Rows from block 6, named by matrix and row number. Rows with one number belong to one attention dimension. Each number is 500 + 40 x the weight over its row's rms, rounded and kept within 0 to 999. All counts start at 0. Numbers have three digits each. After the name is the row's rms in percent of the matrix's.
# q: attention query, key and value (stacked) (model.mid.1.attn.qkv.weight, 576x192, the q third), inputs 0-95
# k: attention query, key and value (stacked) (model.mid.1.attn.qkv.weight, 576x192, the k third), inputs 0-95
q.158 086:508478562531443489462569481544538514488509507458554474573556510437437495524613522528491490532439501531537495532449487422543519455534492561531498539458454466485498453459470557496539509532546484503552486559494543515508435499402492473440558475443542496516448546502554496433413547509532475442
k.158 104:521496479499465515542526491515489485552606480419460476496573473502540511486477470505501532520551460492545563518453469568449473492529413530445532468482477523504448444487495449548485575505476443560536496566489547496549478513502543496441534465570558536445470490553526530512527485509499496568
q.159 088:579462547553472457501456517508508520484506476518526519442469571556472532472504550464447596487478506497455516598406509511568452487539493488555564510515501505467461492490508552457569522461504463466489447556483535534457541537527449494478547536500432514537479473494528469474534545490525541485
k.159 091:575532473476474512521490462481480473508535506549531484503511524444469561481502460539503543523527494445485541456549539539546525469511515473483507473508531524525457508423522520570469465513469455542541493524393543573565500537471494501552558469508527510553405442448516487511486479484494538543
q.160 112:513427421567500548507489524487506452487569540502503577533474434555444438461406519444530516503527471515433512504491505480497523491513428621585544539479467488497577528460488468573479515559465446582453549444458518461499508512482537481524494523491510484486506547554536532461534473485413606607
k.160 108:560482539476515603509510451515446493500484461566516543549473474444489486496509486506452452522531515516499497571503466494574493455422499485510511458539462529509420498502531498564503547488415487595481587530527492459487530570474458518493457524496565484549496541515564461518537481548550463551
q.161 105:509490571548475537494550558484476445499439458528564499494502463531475460469505476526488462538496556548487499413529541528522511486434410502545556562495459574603587487591441549508476475530522452458534485541503495467512526447452492570495504480470448557511489506562451474550515485555516494509
k.161 100:518502518426527517446545496482500514496453484609450461520497473539506476540502529497577484477582559504543483508549408508577498554443540503482462510445506436487472427523477477435483512398573524510476486491524465498509515450549499538466473446535526626470553568584474524493536539469498449418
q.162 096:483502480430495424484489449484490577495549510470491443449556505491572458522500473536531531455500512469434543521485463542527572540554556419435396474518593473449461572487453450487456392473470503500506451533523527517536543536518489496540488500513452479531499463473484480467493533497536482468
k.162 098:445556504597485529583499492515482518501435541521434506508509483503467533512488584463459500495555517469513518504524550507374459478492418547493475506524521480493564563386502469415462508485461550483438433486472507534464464453540511499563502477512422530515499488535430550575471496471462514558
q.163 102:455499506503481557517546429549496519518462482533556512527471534526459458484490489502525500483477436509460475596399464561459504501523456440558502526480543516432464455463467436552528608498518516475497497523618506556457510538448473516515486505518597533475492520493475437531546462464527514511
k.163 101:484488493528529520470476500478435484412507497536529565516429447517491461496476456553465513504489468515418566462450517478552573570596476539496526492536501459504550438476432475507467448489572489540445530474506558559418533494529525477562487589549538539485509525498433488467468563603470518471
q.164 086:520487370496550562530555537530566473512471442533473543526482506481451522497526465445456482550528469578497492461500468517527473453538466507443440469506508528493487512508514503506481516478403435423534579471441511539502573473549395492488519606521524427526493493569478534448588477506481518548
k.164 086:497520392480505525533482589506556497463484466502560503485488465497463490512575488527444484514498461600505410469441509498575511486533537499521536515542466484493497557499466512600503458495474488489398508498512488517436495509497438561530524556594519481461471569532617461468461482461484513448
q.165 086:510561523469486566447503489508470506486489476526551495467457531503564452458549461542494483538588496462516530520544473466474573506524504467442492564454507507472476542524570578533449435491452475498567416543515537417467456467508532564482501475457393478495489608447496568514499511509543477524
k.165 097:460534468487475466503535543536457482541452512485446447414494509549471467579439498504459475476516560455553525583466468464518463495466523484467481484506573566506511544545576549470532480515504468514461463491546519471522484536469564461487479473509521535466478545578498512516544555469441547522
q.166 086:422567478542486500470507452545476531527472539496483522433520560574519410494483552506473523488574490472411526474531479477499536490579484559446488535433457492467568531513444438547452506432533442541541491508470531510474435504425531556504467431557513520547511541586500525542572491429536529486
k.166 086:526491496506472474528510541457523463512501524547501487567529538501532476462458494599493497573471586511511583506478446532570484462451561486516467492493520460482480404495486474552545470449452519509604458500586541526520513495484501539488448471482507439532544433465443505543540522521527534454
q.167 107:479513537406501491492544496463535487490524474497540437535495477552427476519499547513505441473474503500531464511529478500428393493439484513482506555522496544564521432539480558549525547503573512523476484505573498508525540472450500508497518582501505533524574494419539518503464482492514441488
k.167 110:561457541452511486461529519507526458500461496558523500443485497518520484482490453545509431519481493539429545533448490487521519583465566532501515537496473505539510436501488496412505400504576527520581557479475501482496451542526477476443544478448493432457462439513506480450517489463512520479
q.168 101:476490541541445462471494490479510577528419487472417423474480447444555505598479547454477480494467560488530508439557491556590557436487409540505536479553524402539550469590462458522482524572487534489515465497392499544486530525496536504497555462545507503492526457567481442542493500537483494508
k.168 105:566482533545493464533558470466580504486575427545445458509529510481435507459505512467564491463442489467483513534533505562435484522434489487449490481541501481490423611501471512455448459450446471538470488520477469551465519524502459489566564497552520514505540416514442560583472501508444511520
q.169 101:447565547390447513545521468491506556453485505498523550521463525509492475424569521538521525512439468430555569481544546535473544579550547423471548474505556538527418474530517650423488495486502526473502525480529506487462399569474417471491490521514432473535509500486470553462438440500523513466
k.169 105:459516529492463403457446519443559479468473531483500518451474501470534489469515537517525572471445479432505582458499524508548547476448568439464507505444451465475549502552507528492548499554525538394490433467560526517506476537508531488566469414584541494504491552441404497496542543490510525485
q.170 109:514514530480509548490516510483488467498496511475491513487533505516498513446526525486529454499405539558445468500500507508496416504500407613457539520510451560530578456437423416515506561524518472504511572509443503549519511462432512469528498576502515545518542488482478482490480528519510532489
k.170 114:531524424439436496461507507528510569502426538535547546493557503500510480512484485472467479530546535545471469444458478478625463620456541457488492458545498464480451455468497473527450514548541582501517621508450486480528489517491491527480500515492500510542520481461453468470509491493495510494
q.171 085:453541556549457490503532525483446506510499474511550491471574559433509467447449560474524505520576498423478452448472473518536547520480534491562507499548470451530533507544471521439457431467491508465585473479482574431483515404472530483483512483449478494539465502527517584557508538521513573524
k.171 092:533525501504530526498533515483469480525494503502435456512462569520434465490505490551615458476543491482584556425472449529475362477506538521580507501522559521488452475558388492484554475483487446461524439529487567503491548441555510482459490514507518550526520476484523493572488458448507421455
q.172 090:559475457541512441498509488511511511501568475457486497530542521560492489495557485468542456520520515528428439493493503498487543439486520399533525619545466586467587568490451499513519427517536451510545533453459512504470529501473493537477549499483542497508500512539518488473499484515549483473
k.172 090:533462499485564518529512540511473502441518473493507554567490473522521526485450459556414400470583487434512482565492503505510477468534524493544519555495563493437536477509487476426491511571521506448535484562446490529470566396521456526505452547503510484465473515483543504509457448447514444426
q.173 097:494467516524474548434530555464576531515498480470560537496550477447447520494470512449487549525458498489487548531436492520434500498535476628478556477500499439592549511479504496478491485528541510526437503473567418427541458456417543467502470512557471489531560456564497538484539525535444497477
k.173 103:501463597411487579432503515473459570542516512474590494542448531473484566456642505462568467422504488449499491490499479492479475440505520497562474479525455512474514454525411476593500518480521479536466484475524529466465528527590563489451456506524528528522505424547446491557595491471550507513
q.174 098:486441503521592497512539490513456451506478491504353523489526480450464533479484536495476454551437545559521461462510525452411524527500491560581533498490482501521457492508549525481525464495525545452504491575497485521412525459585560498500527530504552528450451514540531479509512468517534526540
k.174 100:539495499467516506448476475485484494507532495447488406526467486521571513471504472508546520487479447496400447493585518557526486552496517476458542564483484544520557561489435559509489477485478474521503467462463524487541511471536520534482454467510575503510476548468506503526480519588478522439
q.175 111:523466500480440496505515503476560556465510468486505464562462479441512545475540502517531452498511448531565503366548480623531465519467446502501490555623503493493450478524510584452466568520491531464528496452478516452484485467477479501528503507536450508542513493518511455473522502571523455466
k.175 105:439449502584498474466456532494605519518501448546538505473538551449525491502523582499550447487427536536557520518437484495522551510446587487486442502520491453478475541494494550538507517518544483538515537533564488490501491488451469499509513455526490440414474484539436557576467451422455476485
q.176 097:456474503540531551499485573485457448479433552515514517405503482520492471516542498474573447497475489458448544459564516469512492548506460546411535431498520454564592467533464504487456516493487530443570527468433536501453438458467520490484573470459466502571501467539511521546556531493482496494
k.176 092:510539481382454495457549528515488513520485524494521426517498497507479453499542551588507492479502491579532425463576433502508432489400502488436524432417464541518445538570540477559534532472521477460496482495490503477582501504487548475525479536545504575520442579555515480463556443558506528441
q.177 096:544509505554555556517543480511502522452445519515498449451481503545523496506478504491515493520488532519445581457470535478458444481513465505512584549496445473477618506477411394449457529492511458477442517527505496515462534470440582486511460456517550546467514428539469465517573497582451536559
k.177 105:488573530430514581494489478422475569487511479534459481517523507448493511466502493531534514539484462512466477538501463451455485554470491587543555454514510521506476418524510424542475510467448507526514468552520486487559578437513566458461448517464513516519480378480486538544495544531522465434
q.178 101:525504465524434474462447500463548524515438455440524443491506500530485434521480433452523510483563517510500516426531510560556532411463440490475561523498444505501603512544462451589501500499489522460487460406494489491489500530481504521485518476508528467543563490543495505439530523522496539510
k.178 105:505470498519499554474454531517505450437548473570537512553499494481501478575526551516512518474540509568515462570473512504477457505500497486492521505569463474483449516488456473485535518393444542472487491535516510522436501448497478513558524489571513513452508400547428548540497464394472470457
q.179 108:483513505447422565494497523467466526537589512502545512512469440423477454484514522570489499476503478462483488499479468479482413513540504535522498479583568553556510527414473480432500553479578551516522530502485552454467462558499458520459530595473514505547533501486520493426464485478458514473
k.179 104:462437525513444481510453512479543553526492474442538562468500539496469519486558482523520465475496557543417552507518526464499500495557476432495529491495470542473499454497506519505488478511521474580566532457458522471507512541529436495520543519445578450563453509478503551480499511499511521491
q.180 096:446485487534477494451491463527548505443498439536496486442509498512511485489449480572461510488541470488507526458461537513419553440518520521505452474494520476447509513532452447548452451493430463493446452543542532519473512483515585515477452442542522484490531498560491497603503496490481513526
k.180 096:494550425548516605470499529471496414531510439518454473483499489437538489480535470521496508443535516468487504516515533506466552431494472570507466510496450365513469570474504482473425521482492520567531464492570500569448530440471526526540568460530496439560512467528422469534535492555482486493
q.181 106:472554517438434558519493519460421462435465496487557503490479439480583481415457465500521458508455466537566564505408496527508454541502535519487517500540497562517456437461493555434524495500527439493536478592532503513465528440462465441471549533466475522531504441517473536490513516643492438455
k.181 105:458553498483476539457409524500546467538457500530477503456547498490547442479490559482569521450454420497509501548445426498545468507462547507525451495503441499504513485532399505450431462520554495500449504508517608490507502454555480554532554513541534558516544500491510531507534539470483500530
q.182 095:517544485514540441493470560519427418442486484462512467480522516520488490501504493495471500538463516548477499553559526410593598431443518507450564525472448500605534534551575533482541419482504478482522503533452478517492536464503489503482491519474463545525507539480483551432492491505539442504
k.182 090:559492508527432394471511462554502467514468523484532504485497497597418521560492457461504515537580445463492449501549500517541499508489520541516519509528453544514491519538488498486532522502510518404441498455420504414491499517551520484480413537527556503500612578511548513448551465437528520490
q.183 097:539539464469522417524520500539567495429482490563447504476478521539464485572472367447528505476477503515523552559442521559448511546485522473546511531537486530514464462501519539496578537474468454504468467528577460513488567526522453425462561506503537519540469452581550488425494465504480492487
k.183 101:493502543465556575425448493531537473426541493543566520456509418497543508417522543532495587435479490490502482508521480530467496478450478497464449527478473468459500533480492445424469506460543553474441441467528537577443513409532553556523494472541552492480542579496489523488541555480508571533
q.184 110:466537519471429545428476529456462537523522555452556521494487521557493470395435528567480507430496506472541557558450485516434512490538487631466504442483486566520541500504477403504545434449494472547490510533529468495519477501507480478479495506526498486473500420567450505541528549454489520481
k.184 105:522492521489497535433430484450527508540469470468550521514526494506511509504579505443520522522555554483480533424485469505536472449521514456499502465443529416487500394524450477516427481468476536472527529507525514523482493388521521512536593521440495531529545439419457522423542537509514537485
q.185 112:514494497543527445483555486510496561508489491496479442533515458491461505552511450497565486497535487512490502473580449563590514535448422473558522540554570470488503527530466520551455488511482552436530565377454469480506480578546512518509541437445553476560445487432516434482438472443541562470
k.185 120:506514522551538530520525487535519519428564514529491526528521457493453518485445503577417521487495554547507511496585573502451482514523533484456489518515471485515463506509546517512500563396501509423493463504511441498514461533433421475509542473526477526478440577568472547518417468471464467535
q.186 077:539527510491544487532524469496404512465496519502473534525502493498476445454485534435557483461557533443580573487430580523454447533558576450494571526528441555484557491474520506455507492462534534494561489488536543461417491479448562527522543502484482498525538452523504508595483471524436462476
k.186 093:505571516397533490478528460472506477561515505482484462500539574495531512471472513496561502523477522434467565540520428516501459481474619504481533567462477582491510452587495528464462526511524475467507451509489581517574484438457619532476495420484535486467438516505489474494552524543488523516
q.187 084:538560529501475485445481558466478566521499467493434498584528459512542572536542450557491515463503480450584595433420503506507438511543586520446464434590618533518501461516526546453528513500476457433447483491448532490499538479451469485494458546534522527558498446488512550488568532531509520485
k.187 092:493495464513495532498496448499465562512496498487549548439545558477487530462546542489478481455498486444560527501438485542439513508493483550564491508564510519542489422525536426483497510540534539539479467504481482452491517473513525475485560507480475401506507410544562508465515528473566561533
q.188 087:509584515499449613446505521438481484531492512503548476486524446491515484413511483545549532468527568481523518519553502515487453563481537442537566478567510524512418497462504524424452580500480501500455493516519481497524442484458443454518527498456404496539541448511475558463466552501532469422
k.188 092:523605592528476509517542537458472484568485572490451452472441488429463511512461511477528543499467520491505482437493452486458504531531532411514447510490488492483437479497493464463509485482551551464495472505516558503455480536570502519497610477429477541571461450476450519458534515464516456453
q.189 088:471512406576557537500506534503440508516465490510473495469492548482562471485471490510492461458488490479493525538558494496463536525564486503457510481520467515431457521439492440522502471526453466417566481534489444488486581464461509440529468472546521545539505547548548597509593495471566494519
k.189 101:522543488547494508528449536531518405493479494495470446473459418522496370497476524536409406539489510526509578545495511483526490501491527547516500529552478543552538545460549494595529559501549543579459487560527514454541541544500489485486466519491481456486454501457547478476483570484497434441
q.190 101:473547540454568488489535472507458451515466528520490485487486515573502480464492520495463435499495553494508459528446526428415461528467539450546549545464438521511504532514488441521494442486516460508496532551533446539536546491514538523468494562433501503448465466513538539574479489452573525510
k.190 103:576557517452507495506524478507497448559472482455455439524507527544506476443458431569532466545532518498442511516470486474528423555497529554548521529467469524555498417471465474476525499500561527475501432555504555484559484504520458549504531475401480488520446490434557454425452537458539451450